A small image classifier, trained from scratch.
Model: 1.24M parameters, 24-pixel images, activation gelu, layers 6.
Training: soap at rate 0.0028, 22800 steps, held-out accuracy 100%.
Data: trained on streak pictures of flow and ridge fields, 195000 training examples, 59.9 epochs.
Rows from block 2 of a small image classifier, named by matrix and row number. Rows with one number belong to one neuron. Each number is 128 + 32 x the weight over its row's rms, rounded and kept within 0 to 255. All counts start at 0. Numbers have three digits each. After the name is the row's rms in percent of the matrix's.
After each neuron's rows are labels from the 100 images, of 14848, where the neuron reaches its highest value: "top examples" is what is common among them. Only what is clearly more common there than usual is listed. The data: streak pictures of flow and ridge fields.
# fc1: MLP up (model.blocks.2.mlp.fc1.weight, 320x160), inputs 80-159
# fc2: MLP down (model.blocks.2.mlp.fc2.weight, 160x320, transposed), outputs 80-159

fc1.4 065:170101082120164142086119180111153130113132156134132151131101087126116150108137124125122128136140110128098142214179114114112213098111078159102126099153134115138158118097191052157098131094160205150134170113150076000112148152145112121132118118
fc2.4 072:137115131104146134091115176162142119130116081144145102111126108182096137114134112124122161155111092113143123092112142142045174205074135139101140165097110115090163132077145178154166097175074179174088113124090151173163109135104113179172125191
top examples: pair of whorls

fc1.250 118:114103099111136166142137095135117141217121101137107136142097119114112164149093070153190126102142157107168140121141114066142063157134150106165127132179166116146169141138131151082080120106115165121122124104143151087143123176124052145152176109
fc2.250 114:104158134099091134110095117099076130140112106110143176160126146131104174136106135091181112091115151160146160115150078136178063109119128130172111134130122122134123140180104132121102128183057132083141225226189130131125104136112144108109168098
top examples: parallel

fc1.95 086:141144110097043154126177162125148165128105122122064104153130167153161072109111119135121116156176175144155098191141145201128187087149159145161075181137136095139106080091090130110111151081152169109154177101124171175156070221156168121123145111
fc2.95 093:073149112094152139152146153149074147123207118088156128179089125149145065120136146115104178093084147147209153183147115171149122110097204130112117106103170104112128131122115093085189134147105159084113149095055128136114121130155170109184145113
top examples: parallel

fc1.313 099:150105120115116123086090102154122164118128090163069134130124104159100159118160129176151093133110116169127177109129144147147147127139097199105121140048091070070107131069179115114109117138126110154127103160203192157181137072136122086096073154
fc2.313 094:119141106124169151121155106126114163111147156150140084078151097118157097105165163116163148161131111129114097062101116224116170134130096120099146138094140189107162154079188150096056163087112134078103085121112104132116147126082144131100136199
top examples: saddle

fc1.84 067:134072111141122171176124118137097130121118102121134183128167108117092142143139187128146128166108161121105078097129083184137191141098097095052144139122092181189175168130071150118106076149069164129114085135100106142086111121174163146081154128
fc2.84 075:146198153110220086082101170134070100112127122157177133131130119081232150155134108122137193149133169094146167148161098151092145089104136151127115121094122152140135207081144140139096101127081161178199176123170091137097114144113147146134108104
top examples: waves

fc1.310 111:142151067148141105141130202081163091107081113113160159170117195155111153136073145126127088150142124068119169181121176113134079132160147163193131111110147126115170144138079080184126133140142128107119116126087116069103151114061129109141137149
fc2.310 109:153132174159160110116085145122127084162135081075072167082179150097172125106093053209173089121142111098151137144099141089078091161135163106094141130217165118152125173111136118158138085155111063134126154118127105076119110098120113130126147139
top examples: parallel

fc1.23 114:168168108088110100187122162083137087151145178142111147141131159114159143110157131113188125101169110098094106136151144097100115136126108189144165198133098115122129164116146046163124099166138078077176129118100106103097082108094141141136086137
fc2.23 116:147114160116141170114115046107063104142124154141132101197129117112162108124127101160106046064133143171110105182157180084133146160132176192130128073128110122102102141107156142130114143158187095047127148077175086160155145158152174116132120129
top examples: loop; spiral; source

fc1.93 107:091147130089091132138124109147140161178107152122108142138181146094151136091152088135134121125162157159117124126142210125154078086136150120124183143192120111104143118120122130152187143098135039106118128091136129149154072118122029115095105166
fc2.93 110:166118123091186117073146158147126182181152116054162122181056167142190108144116092155174131121156110150160113141082082173188170159126121146112143070130167175135122115167152081109117108123144133075117078132151153186092125090095153130109122109
top examples: spiral

fc1.135 103:120115129076148104140179091108101085077091080104147121141063116184117169128104111064196149154139154059136121133108098197159112194124123150130124095162117097163077073180184136092079114131146123169127132146128128104119070090171154123115194113
fc2.135 094:166142113207132135102125089189069177120143146120156164150107151160158137158085142117115167119086090127154106167091092133142137160149120149068127155118148139191195123127133123124105154156112079102110117123065110146162088144138126162157095139
top examples: high contrast; whorl

fc1.269 103:135127154127168117110115105117090102146111146166147155206145091127160133070119137159165103153163127099167168178144251145118116161135135116087113075126108204067105138122142098137112168108079145147097113096143110052128133155077138133111154110
fc2.269 096:152141171187172129122091196128100077104118146120133090177131102156088089109141145131124152167126117196054168166131182191137169072152099077101129177085119141154130168127140152136141136133122121103128085135157127148121137095106082092106142086
top examples: delta; saddle

fc1.144 089:126142075124148124100113159143147161083093175112040039098160107158151154137154148135187146154127077133084087101150164140107183094092143080121119127151119155145131059114102115130137130119073165098147071136097092056117113125081137095118139066
fc2.144 099:114115076105121055084135189107116162089158073175151149128137126069065037158165152137177172117138123148127119151150131110154086135087096110148126152140092136109133113106099103148136172066127158067127135173097152107115108232137174150127135182
top examples: whorl

fc1.100 125:039149111060087181128153097112158161078124150081145087136092116177137129120086107135109209138115214125096107123105160112108134074152116075151134109148108127119159136110180122135152094028152133165122110138131111114132079142146108118122164128
fc2.100 121:181162166107203178164148089136135141145193184069154063160093091092190104141170140104119164060118148131090156132122111131134138124143070098109136153141116097127153117166118166152083106122114111137152123133167161125162157117086147109127129099
top examples: pair of whorls; waves

fc1.179 095:081116158173143136120102160124097100114126167115094156130129039120143099066119154151116179162179168175103130123122135049075098152108130137169108142049089092119155150133072166118174096128132121130089180118066127074152147131110205068138137108
fc2.179 085:121098137153128108106092113087129150123089091124079114162101104066114162138102133116153108166086094134122108125151142099129095104136149120169136128144151095162146138133147170156129116149120105190085158163128102118165137169089160130078102176
top examples: waves

fc1.156 105:153128110147184137175146111142132113145164097108160149120152144149078174153182175137180113154130157075121137154153126145154121126102150123162161168083125141182105071102171045140074109148116110127130150110128118088123157093123150141080153095
fc2.156 108:183101141154099148109161120065200184114077113148101110118161094098148118125129144120100104082175155144126185151135170128125137158082114177121120120171135082188159099180145127133177180089154149157104117114167154114181090111150055152121139066
top examples: loop

fc1.73 095:133157132133190167114127123119086100134136115105150142165059128161145168179154157137124042151101110060151115128115075114149126197080073131143127096149152172150140175106135082173125124183114185139103098150162167082129152118153139121150125124
fc2.73 095:128169119115142083130144161161125098180144159095146146103131165125105080080207190075083148142096082183144126104126118125172152150187094172072171107052130144138147120132104140100085164050086132112152093131169187161070109085122125155170128159
top examples: spiral

fc1.298 080:172135129157158154141183155118130176124098158156202146192122070147136191118110148106117181113149147155145123163132150121140169169163115122121136131124091111161134171129114164080194165048096092147126142154145166118163111193064074095113142128
fc2.298 065:135065140156110134141050173180071098114032140160084143182171089147117197130140128135157154078148111082123131153147106107095077108132091128151136193151112126180079145109120129130070102167083126157118111112172157133165156131145117137132116114
top examples: waves; loop

fc1.1 099:124128166087071158132073133110114065095125171134136116194091099132108118109127097135120135191133142169174091076096109139120108157116132130119110143155069163149130151102134118124138097154157144140149169136076118143160108103174123135178106147
fc2.1 093:132108146179100095155140124226099174225126153119141172142142071127119119182132139116099123109133118138131169071185128172108146133144166123101150199112086137165109099144166152125121161171109100189161105127115103118128167056120077053129157091
top examples: whorl; pair of whorls

fc1.181 089:165151136154159135103063120132163122146151137139155153113130165116093120055092133098060105127122149204100089114131173178128141152169111160156175078158107161155166117121115115124110074114093174145098141135075200067206128107055080116100142165
fc2.181 092:117185118125089102185131106107137143091136121138179178172144104127142088093134118159088142127149152057171124128130123081122088188134168149129114093116171062214140121149145161115169179189105133139129148095058077122108154134134138184124133166
top examples: high contrast; loop

fc1.85 117:129129187088194081173093148068121164067108145111106094106076105183117142173144076148135190096117081139111149139146128043140171124116151134072154090156111126168120099166095144151158131182165091148167093122182104194125181152125112136116125092
fc2.85 116:127119113142107081169119135110170111138097135129105178107195084140078113155058152104132147177140069143127135137144154131161098146146173144056094086112113209200121133203128145112070138137140124100192098161163117128184176119170109119140106125
top examples: loop

fc1.275 096:146135183171104119170158135103155137089136162210124129132150110119125096107135138127147183129129129150094123172161156135096130130156109168129113150000121135039125124130130141127101128087167100148110132134079114099138144058124129137147091104
fc2.275 102:043091161153106111175136126104072126141113128113105182055130151136117101113153107127147121153120077160169163145133202182189150094114081081091135132133062137162159152153114155131123157142128142110072172113099107118171157127121190124166099113
top examples: saddle

fc1.299 096:164137154157134109127132158145129180200077129060089206124123148145171086171118128123082095066132135090161125100072106035105152159127078138106079138156131159138117143106125123134109094191098093114159111133146155139106142078090133202151131175
fc2.299 097:155193081146127097194136181129079170081177108107141134148159123157163095186149162112131057065136162079119075157146182117122123145146174150147085130176112126167112102125127091124110116174104090126215091145092146102137137132045138131112107109
top examples: high contrast; parallel; waves

fc1.184 084:115179166145141150144101206079106161191141102127126088177148136121111173134125116146132103131208139120113071098105062080181095117122173114119088146167177097127102077131136154074171103127085156127122126067099107134085085146157145096142159154
fc2.184 082:146126147189146089140115098114148152076146098168118096137098143195061075121103124140159135101131091137133168166099124117142156137145097077150062162168137126170139089094184137096124176118130168181144144170071133143120099145097178115095133198
top examples: saddle

fc1.185 078:181131081134130078084127094116095146075101114139112114136143094096152093099105128157045120100152183125133076157114113148081110142188168177149128153122088086143101160130163139099109156122137128105157110165129189107181143133135115131149095162
fc2.185 084:145111112072135158138120103139165144071087132148160177119153114143135106117117126142083102113118147145190152134147141122163141198122121187165117131104094142135093109194168105082092121078093120103118128127118107155097164110151097095156062136
top examples: loop; whorl

fc1.261 123:099150171046130146067119071125120131181127098134093159150138150135105136109141084123095098145136141118119157157168142119077154113082098160116132143133129145170116153133188103119158117042145114112134077095100102150148145103157139128207117196
fc2.261 115:073201135067121136121192115082108110122109158154144155142167136104123198133102076076118147081178115131116165087197163077110140186093118114162151089175176089128169163111156159126146107130120114094154112152152097099132143141110186142116118109
top examples: waves; parallel

fc1.283 100:183135103086158154114091116090131205171173164087100138067122165168137156109120101132140072154090130093137117112179162172174134136166119163122063130123069125059115138103152102071134108145138073112137155104187097097162160127125090086126171139
fc2.283 113:082139113160124095118125121090098114154101078171164127103145124134088123097092130134177152123129106145181147127038134195164184137104083077133099149137138177135130134089103120136146163081199099086110129135135144092109146074112197060049096147
top examples: saddle; spiral

fc1.104 085:127215091113184108139130139120098118164169149166096123128111188119107217126130077049141137056155151111118110128136104103113070117111081151125122140104114142066127160118136119154125166095145140146138138128152198109135158090082160177157097146
fc2.104 084:118143165137222102101126145187099104143116156140161178054125135154190152119134067112152106044132121077187170169135145132142117135107114171099108177164149075122126150133172125146181163156128088132100082166176117090156110125110102139113134136
top examples: high contrast; parallel

fc1.140 100:112198112134118134072164128153113152070123128132126199120138113140120089182041092184050109182121178120139136106140088147134101094183176100120147140134133144147105125101107156092122183076137147141153099132127153134153144119189089134119148182
fc2.140 100:180056156153159102169166161130170181131147125175131126111205144128116089111098055113064143144146182132112157177166160139148154157179203130142063094073181152132124118124148155144104139136064051108133140110156138092139113152162094154105122144
top examples: source

fc1.17 097:191060162147092131090149183158161196151106136102133134137116099157129085151149120157129100138148143143093126133109123105166143097123154076155091073165057118148101131114135084132112111137120123121115152151132173111108128108070104118098214180
fc2.17 088:132085093155105085141119119136152099091160101093081116179178152159100086106125170152138110091117151159119146099153114120166100102165098171139161145179145079151145199121093126071114120159209169180095126110098123034188147077096183200145132120
top examples: whorl

fc1.67 099:117121106110102102073159127164111117119170177179123131127107057161117119111105165152168164197177115183103111133108099086111102177090120123043143102150095090133123127152073047118126081080126127133121191090073140149149170160123155153107086114
fc2.67 095:197170103117142111105167138126106128115088102127129143152107121074124134169115179114159137120160109107126106114030120082105059158120102109146079162102136107140109083159135091137135110141168143108148117178212140144228174164102179088178128075
top examples: high contrast; parallel

fc1.217 123:170126107141073146147144152170126096133146139182117161131148102128111127114190175071107099060141194092141127112153162096146145140121089147132126102122104112192143110150086134140192044063076139094165140152116139092093153155079168104115130073
fc2.217 118:138119144153125088092136124149119148083108108182104087076157078145108029145163127118168110109148094120093167169163151132118133146135055137102158139123108154148158140135191117095142123185104132095183118129127096104149095135120099146144104085
top examples: loop

fc1.18 096:185113135059166167121095144115098139112168129050124105153136070151188099149115066074164161120131169091078050104117137140138140122150099164177164106125136135094111206089148114181092172090113123122125128083097188145177141112141069128154161099
fc2.18 093:101117158129096095135112127077095131133168102093119103079084104185132158092146117131094138134151130077112113151191164124107121141142133151135147126177117136122099061089097152172078120143179158157108099197095146155200138108217099131140119105
top examples: pair of whorls

fc1.187 083:115182217126098098174117154142128160139110173092114133099166145092183080118095134112208108130135164098129119155165127090082148106108163118146165099100124150115151150124117163076065145094150121165160099131154151128137146137162121099183100125
fc2.187 080:062150167144164076101132086118113070160174116099154179125130146134138122109062119160082109201189130103138149170101154142161136163110112115164133131081086182127126151127154145148170109118110131157132103116103139141104094135061129157074152062
top examples: whorl

fc1.288 110:148130117155147064173146167122150123039073152141108139157082157075152133138133068124180097085172135088104150120182109138118152167129187166141111123084080176140175118154140149152125118097150124166080167147079109162113132136096091159114153113
fc2.288 116:140112168152142102157117114079080104175164181128134169081110181106107084152126102129108105096121103162094102111095164131091145168145051064079144153115120118124155125130160159181024136150109130122122105148165164103193152117128170146130149198
top examples: whorl

fc1.76 092:147112095163127095088072144057191114102106084173074137136121107157128086111087165112096105146130164148129135176133096124095117151109182225141166104164094147139127130091092092118147144089108108083106153171111193175145130149123149156106081118
fc2.76 103:149203082065133101149135121177156052100132129155118150170109151152121167162134138079143145161078111129101141110100100117161118149109119153069113163080081143166130108183081131108123116122157131107149152157122075154077134106149120130153117120
top examples: source

fc1.270 072:110177161125136161139102156133078093136133126059094109113169134168152162097128129057100140099086116122158105082086116160122173155142182166157111125131104147152191136132130168128152120083152129132182085098149144137154120083068086177162146056
fc2.270 072:085119031117075054118141065061128172065122112160106139195097126117155083162140143196123122127099145154064094196125104117125152153103082132147119158083070120098097120117170137146161152136099165148078121126083132156195090124117170118162152121
top examples: whorl

fc1.61 113:118171141155138152159116167090124124143087195136113108120116135214136139140139138161150082077084126158116114149139116082126112090082126133114101110109161113110110100161130097191083168199138128081165128112116082109098088111140160149148147120
fc2.61 118:128143179158202135121111073146169094139137123173156137077160094109136146079079085171070065077090098126087142160134155103138151158128152156073123147142149138162089128155111152190088140165080037098128131129153148084166143118190201094098142108
top examples: loop

fc1.251 132:100107110161150179137134069165098101111077146132138109136138114119082121055108112152077093166069146154144170168213168134081125140186179106120112130139127094143144153144151133113084120123104181189143152156086119149078118114114110131128082127
fc2.251 125:096101118122133142137122117175159158190111125112165115158116084158088155122080125100118064132091128141147175140168214186138144123170190081174121123134113126108156175128147108134149097104111148170139137098101131130123119059148077139116162131
top examples: whorl; pair of whorls

fc1.97 075:104157054095117120123123132134144137116079123150112139112127160095168086116086143139077164154163184132165111141070151126153165107109063141156164150096129146095100175096186151062154129064145129177128115145154106166110117149149128181112138173
fc2.97 075:149166141131126151119069060160142135156192141116073138108085102113147144117081100115143167086168169158162103140148155082123100118159180197105100032154132142151142177110109113168150127111114123152122134110150186148167103098107172121101123135
top examples: source

fc1.319 075:169077147139172136148097185052174131088114043138156174072106145133138117126175114115123128163174132128159092114148137096117115142146122090203139155142070102122130170107098165193141131091099107118157129142119160093123086091138168098108151199
fc2.319 071:082115107125125148116103141116102158053146165120120137111137169109140101185093123124130152154133093139118081127107092097120115128102122150154149108133128092201114119072143120108128104105193111140144198087118097130153192092116124105113106105
top examples: delta

fc1.222 132:131112139136083130187156118115162108107095198165111083067088137092150081132141134161139091110127176128129112163113164122155135121132151123138147101152169108159130110097165148152107044134127133074108109176035164155130108117132057151139149136
fc2.222 128:138166122122097133148118122167140108198160169099155105157176091139131147088107128089090128121127112129175122166136123191161096082066068123141190128129145176093125147095100149153119077145111083151173090151117170173174176127173101113153162177
top examples: pair of whorls

fc1.182 114:147134095142104137111168138159078178156117172145136090114129060159115179126168133100094147107121115140087069118172095119165173201110120175099156160057110152066108073116116118080042117146072146177136118122148116102117141146123096178122156115
fc2.182 105:084125086113089108081143172147091161143113143127145081184115108118122192214154105122150177109135122091117133121151144139157051146135079164103126135129084116081076114144170061123134158155091102112140152140128082089199108126070176140132054138
top examples: whorl

fc1.249 093:136111094154138189116159106151099161129153081111115165130107134122153197087134139073111121111153158119111144205114078137095150098126141118147077089146159059116115153131104081137107105162143132093163121069162190062127115125194209168131060126
fc2.249 085:122119114171133106153175115107035160108096116120179178141141164176166109094085120138160103137171162133147125166145107223183164153132115092141105120144126092130132072154065157115142144125143135095078124146134178226113086139146138085166141082
top examples: parallel; high contrast

fc1.268 073:162149165077132154132080108132177131107148179165108143178160074184121094192131124054120152153131180117142170143126113132081097149126130112099122122107174137107128132108174087120146075086093116113108101161101140212071070136135183165092126123
fc2.268 070:136097173151125113129175086147132146169143113090150108119222160132081106097073170161128157108089164067112135091159177151077079098196149094156122187142070166130098120145125150160140133138124107060134170107124114165136087143104075104118099128
top examples: waves; saddle

fc1.159 104:146127129093141139120115110104067110131100146149137101091157144172174144149097162163148098130172069091135141161079138203140120065180147100146126115114124172111141108100183095053121104127114196141129191115129099069171130059100132103097144171
fc2.159 101:111117128158136157070089141118135099168133140164103111140083132157097121150121138146123186056146191122143092081115131115129132112216109183112095131177136161105132146156158107142171111147156107128113166148208072153126111123116130122156145095
top examples: delta

fc1.165 088:133143155187140093079071141095085107150084110056054164145097121119111134125095122136153113120143159090124111075148039141092127190087144081057098120155139127176107104090173149153103112136109174117118112195166179053091102092153122152122205096
fc2.165 085:187111138149158115081149144097118106135185206063135142138111115129142058117174157114112148115143105101151142121117118101149161155175127218098098124079146161131130131142139133174062153084101128113022071147144189165137126124120075102171170144
top examples: saddle; delta

fc1.108 083:093157126098142134166106130083124093110094106088098128151117131173087097112147116169111109084108074127122129152161048099117088075097201139115168153161123182160123053148111136171067127167086117142151109123219106123139064070119114148148083110
fc2.108 084:133064110134105148150070093105087108107202142110151165094126083148095184170131127130171101157150076128149143037168101135125147134104125078149069131173115142118115099070136140214101131172153100113137160147111177143193094176106156118102080102
top examples: turbulent; saddle

fc1.242 088:179141125102059079177149103160101058159108127135152107146186157128119135080124088149123108202112096145102133118157144184165167092124138088106107129139095153128146159085108127129091173146164151093110137109152178186131124054079152166111136116
fc2.242 082:167139153117109139087101121183047132161089092113137136205132196096119139172141090121107156104168123145096189087117141095045137120125127106120113132157142163136124048147060136129089142089088109159132081123174170125110091110113161124110084104
top examples: pair of whorls

fc1.286 081:140123194109110139077130119121131104101120087071132169107117197120122185134082167126149103110156144094080175149104107099087114109137151144129102141118094098098141139070164122177107120101094172082144115140083110196173134091118174121181143189
fc2.286 083:126172113127162106146104090083208179140131098203161152143118172163162134143100125179085140130113138172113151147193126129113143157135160141146155155143161129190122180119143125105143104104080130132121197198104107097163145149166157189105156118
top examples: waves; parallel

fc1.212 110:100130073064127123101069106151098145107124149140160161114134158136137128123145141080114158133115181095127156165144196121198102084222117148084123117079120157114119132124164123107129158141127172138171137125203105161139138108156150147111130138
fc2.212 103:127159139133155136160130125152168130098143098172138131150068108171129095138114143187193132091134164117129122080154190126157151155186126143108128108137056158050167117138168124110141122197120096130125111158192070147064164099186158134190112124
top examples: delta

fc1.157 109:126099180126140161121135119121109062064072072109128102114179100113082123204170186136138112134164151059094090154163127116093098068140171193156160145179098157108132122117110155128142109141084122117096120131120126134144092163145116135175090118
fc2.157 119:148137122157152172174059130102098088043131110091114097110153150169141140108070193113152128134165091142119106118136101129125116083123159119128161186142107098111225127088181125189156137144096139104161175141111127101115064095162106114150137138
top examples: turbulent; whorl

fc1.162 124:160137181124132141101188109126100094098116098031124112157112110081144128119143159165154163079163162140118170160139111127144087110126172178152085176064116080138052093143172130130111127147118163114087070141109119096113141161172160166090134120
fc2.162 110:096177143133097121134173101109000158121107132102119170148110115123142145158139176126114152119121090089074132132123112126100108095180160182130177130113183113182081156147169084092189152125162117106142097113088097134184137180143108089172158127
top examples: turbulent

fc1.255 088:151059125155172186123115142173119118131097134110187119172138109171138159149115127092065156101109070141103148083143109143172202110084154106126119092099101128088119096153147120120077079132111146158124130080163148105157123048173141127101145210
fc2.255 100:144109083177105163142159165162168048145144160159142116172123080153123078105193150103200139146088147132150121072122157136103150107166124147040143114078109116108084104137156143126173124148089144126084095122174176176180163126117111185074158103
top examples: whorl

fc1.45 113:151080098154155101169176200138163068064196103092152137130152159173117109123118135090090166117139081082072131147132117115139136130135125074145168147102120141159146109149102124113113114151146194098116096112084088137093110143120139169165089104
fc2.45 120:090070121117153082156101120231162134142138129126168143099185165124101087099126083071136185118153094128127157179105112215126139114070064065131123135160124160131162113113160189076154127083181157113117123134129139167137109083140133083085158162
top examples: saddle

fc1.306 087:192132147097124164155132203102125137076162133144156170130169146110141153165137082125112129123159115109165167103091152110116181101102101103145158114099115072156137104038100172119161073133146143124153101177105123097108047152158166078167212136
fc2.306 086:185112109107112159093141103195138125106145105112145112167113169170141132105176128179156161105114123152090110151189127164161104177113035070108090122142116148142114133129075075107148141128115103144144115091115149062176147135090159156124119123
top examples: pair of whorls; source

fc1.231 088:047119132134170135074131098150118111176145139066145175173158036146178126087166128155129116184140135166053089140132096097068091151134129104143142079109141106053110159146127149134147080165133104142093108122131203150132150170143115120121091131
fc2.231 097:102063107116145152144129210114092115175106119145114124118115133133058230106095104144126172142137133173167102113128133124173126066112114111134063098062130130155194104128147165091041093090124119130121118147166097065160131131120136110139141139
top examples: parallel

fc1.308 098:123125143156150112118162100168166135132140152128113138112130181082109135071072190184118059090178173179127051105102067099171141132077106175099146116118161053114142089107146130157154134091136077133165097146102094144132118176048176151157116094
fc2.308 099:108170125113146115094064136131141078162160129202193177161153112155094185163113101151122148073119184135162171206098089117168095131149135105087158080156133136134088105133150172148161145153147134084109141120177102143129101134148112135152120076
top examples: parallel

fc1.205 109:138137138168140148134164130144169105134148091133168159161051160092141152109123163075097086128109121135113139103084052097143119127072163161113172101135120086146133122169084128079125111127099051147173115153105097219127109126135157126154107143
fc2.205 112:159138097136147130101103156105128097098152087135093146106137112166039165132172145049143163051169113095152111179032118125149147117170098079165088227116123100099144134090137128096173139135154143118115149109081064178053133123123139128144138099
top examples: delta

fc1.122 073:135102089193100164107125062129074130174084181097137145123163072114125126146137122124080178076136168107156088186137130126204117170134061110136069109082148148113097213161142123196141161133124148088106073124173154128114136102072103139146098166
fc2.122 069:103125101159107141086139125174128127122073144162118151153133117103123152158122179121117147090189103156148109159147087156084125154132117101095124141100116150162174142145093120145115142155145062126098090108166121121170085153095099179137090113
top examples: high contrast; saddle

fc1.175 094:161106156123150091158109136096118158087086176101127156122072207167107115165055121178123190068086100072095137175125147160092128129139170149185165100109159127153087148160089147174145177195164134205167101173134135110144123079098145154111189107
fc2.175 095:175054179137085100118117095147131147114090101135129129084134103091152141122078158158095121150168136136130131110169058122159117183081151154153069061143109147154179146152133164114149121121131104105121142054120164106152140156167120159083092154
top examples: loop

fc1.237 102:116090126135123125083071084184167134105093147151159109151143108132096120125125133143059137145163197186198143117107147119142086119165094128105169165141108173160129110113146161099116089091069153153135112133153190089181138100175131091111109135
fc2.237 106:164117145123198135098096119112142093088154100163132171136184081117148092128095144166061083170109145102153078157153154129157116181106141103087112063155070109148147124186151114152152153113124086080104105097097094179087119096158140110142138150
top examples: loop

fc1.273 120:175130185095118123121118078105150127136185145184112113176110094129107145078185131101182088157062134156129152085137205134146167122148129149120147127081102134066088111106174138143096135176087126136141115131188168152086131095149108137075126128
fc2.273 111:100128117106109056144138122132103129141141178136140130120144122132121083102155125137116196139103116130103125176073166212148154095132118101074138157083138180154136149077164164074148206079126163135149088062114118144122120114140124126089132171
top examples: saddle

fc1.103 095:140163148089122153162175172150158119131149140080104073110177107151066113122073129159139147094157121123087089092147146100107185090133156111100141064151119104104112154085118150177096167086162139064137151076176130144124141118146121190157177146
fc2.103 098:144108142149161130190120121184106140135114169131174163162204140120135074162134141161095143135109118150137186181120092090115079101087122156110156045082110157145142093151143138089127170091113100092132117154118125121192138106168102101172132089
top examples: loop; source

fc1.314 096:141130135058130134186134135158100106143127132152172140124122100144085153107144145123096143109137139157074130125097163154164137105152105166148134163138144116146171128164153108048105093087119115087144086105136106128100113166070097065087131102
fc2.314 100:171116116127153090136110146129181142102134109174144140122154154106144039151082132171106106197161111156151148120161150089145135168118131156102171064065104172132105130115150120125116136135166083065147111144109141112136115150177099126149188155
top examples: source; loop

fc1.75 108:075109173107131142096089127103149091112169099185105161185114098077108179081168196112164088118149172151118139083124161130123173100153138157146120114084060078093082158119136148085096122121113122095143090136108124112108159098129118177132088155
fc2.75 098:131141072149109075137143135131098096092208158176131088158147146158099136087175127129154136157091149112097151147080160186131157083121066087116141195115161145119123133077171158099121140122117102105117073075152052183098139114133132078142085146
top examples: saddle

fc1.111 065:053087164087163090138091152103127096137065087152110145169130133171150124113159141134161097157128182130174124152163087154140094153157130145097077149164115127137157114111109157120099167141083160129067076112120115171152141111092145133107081085
fc2.111 066:160118134138202135053142132121098143090132125207171093103168150102118168099115147135093200082075077090154103101107165110061143100160141154171087135106104129140127157142103156131138161117148114189179204089091113124133117120089109081112151136
top examples: pair of whorls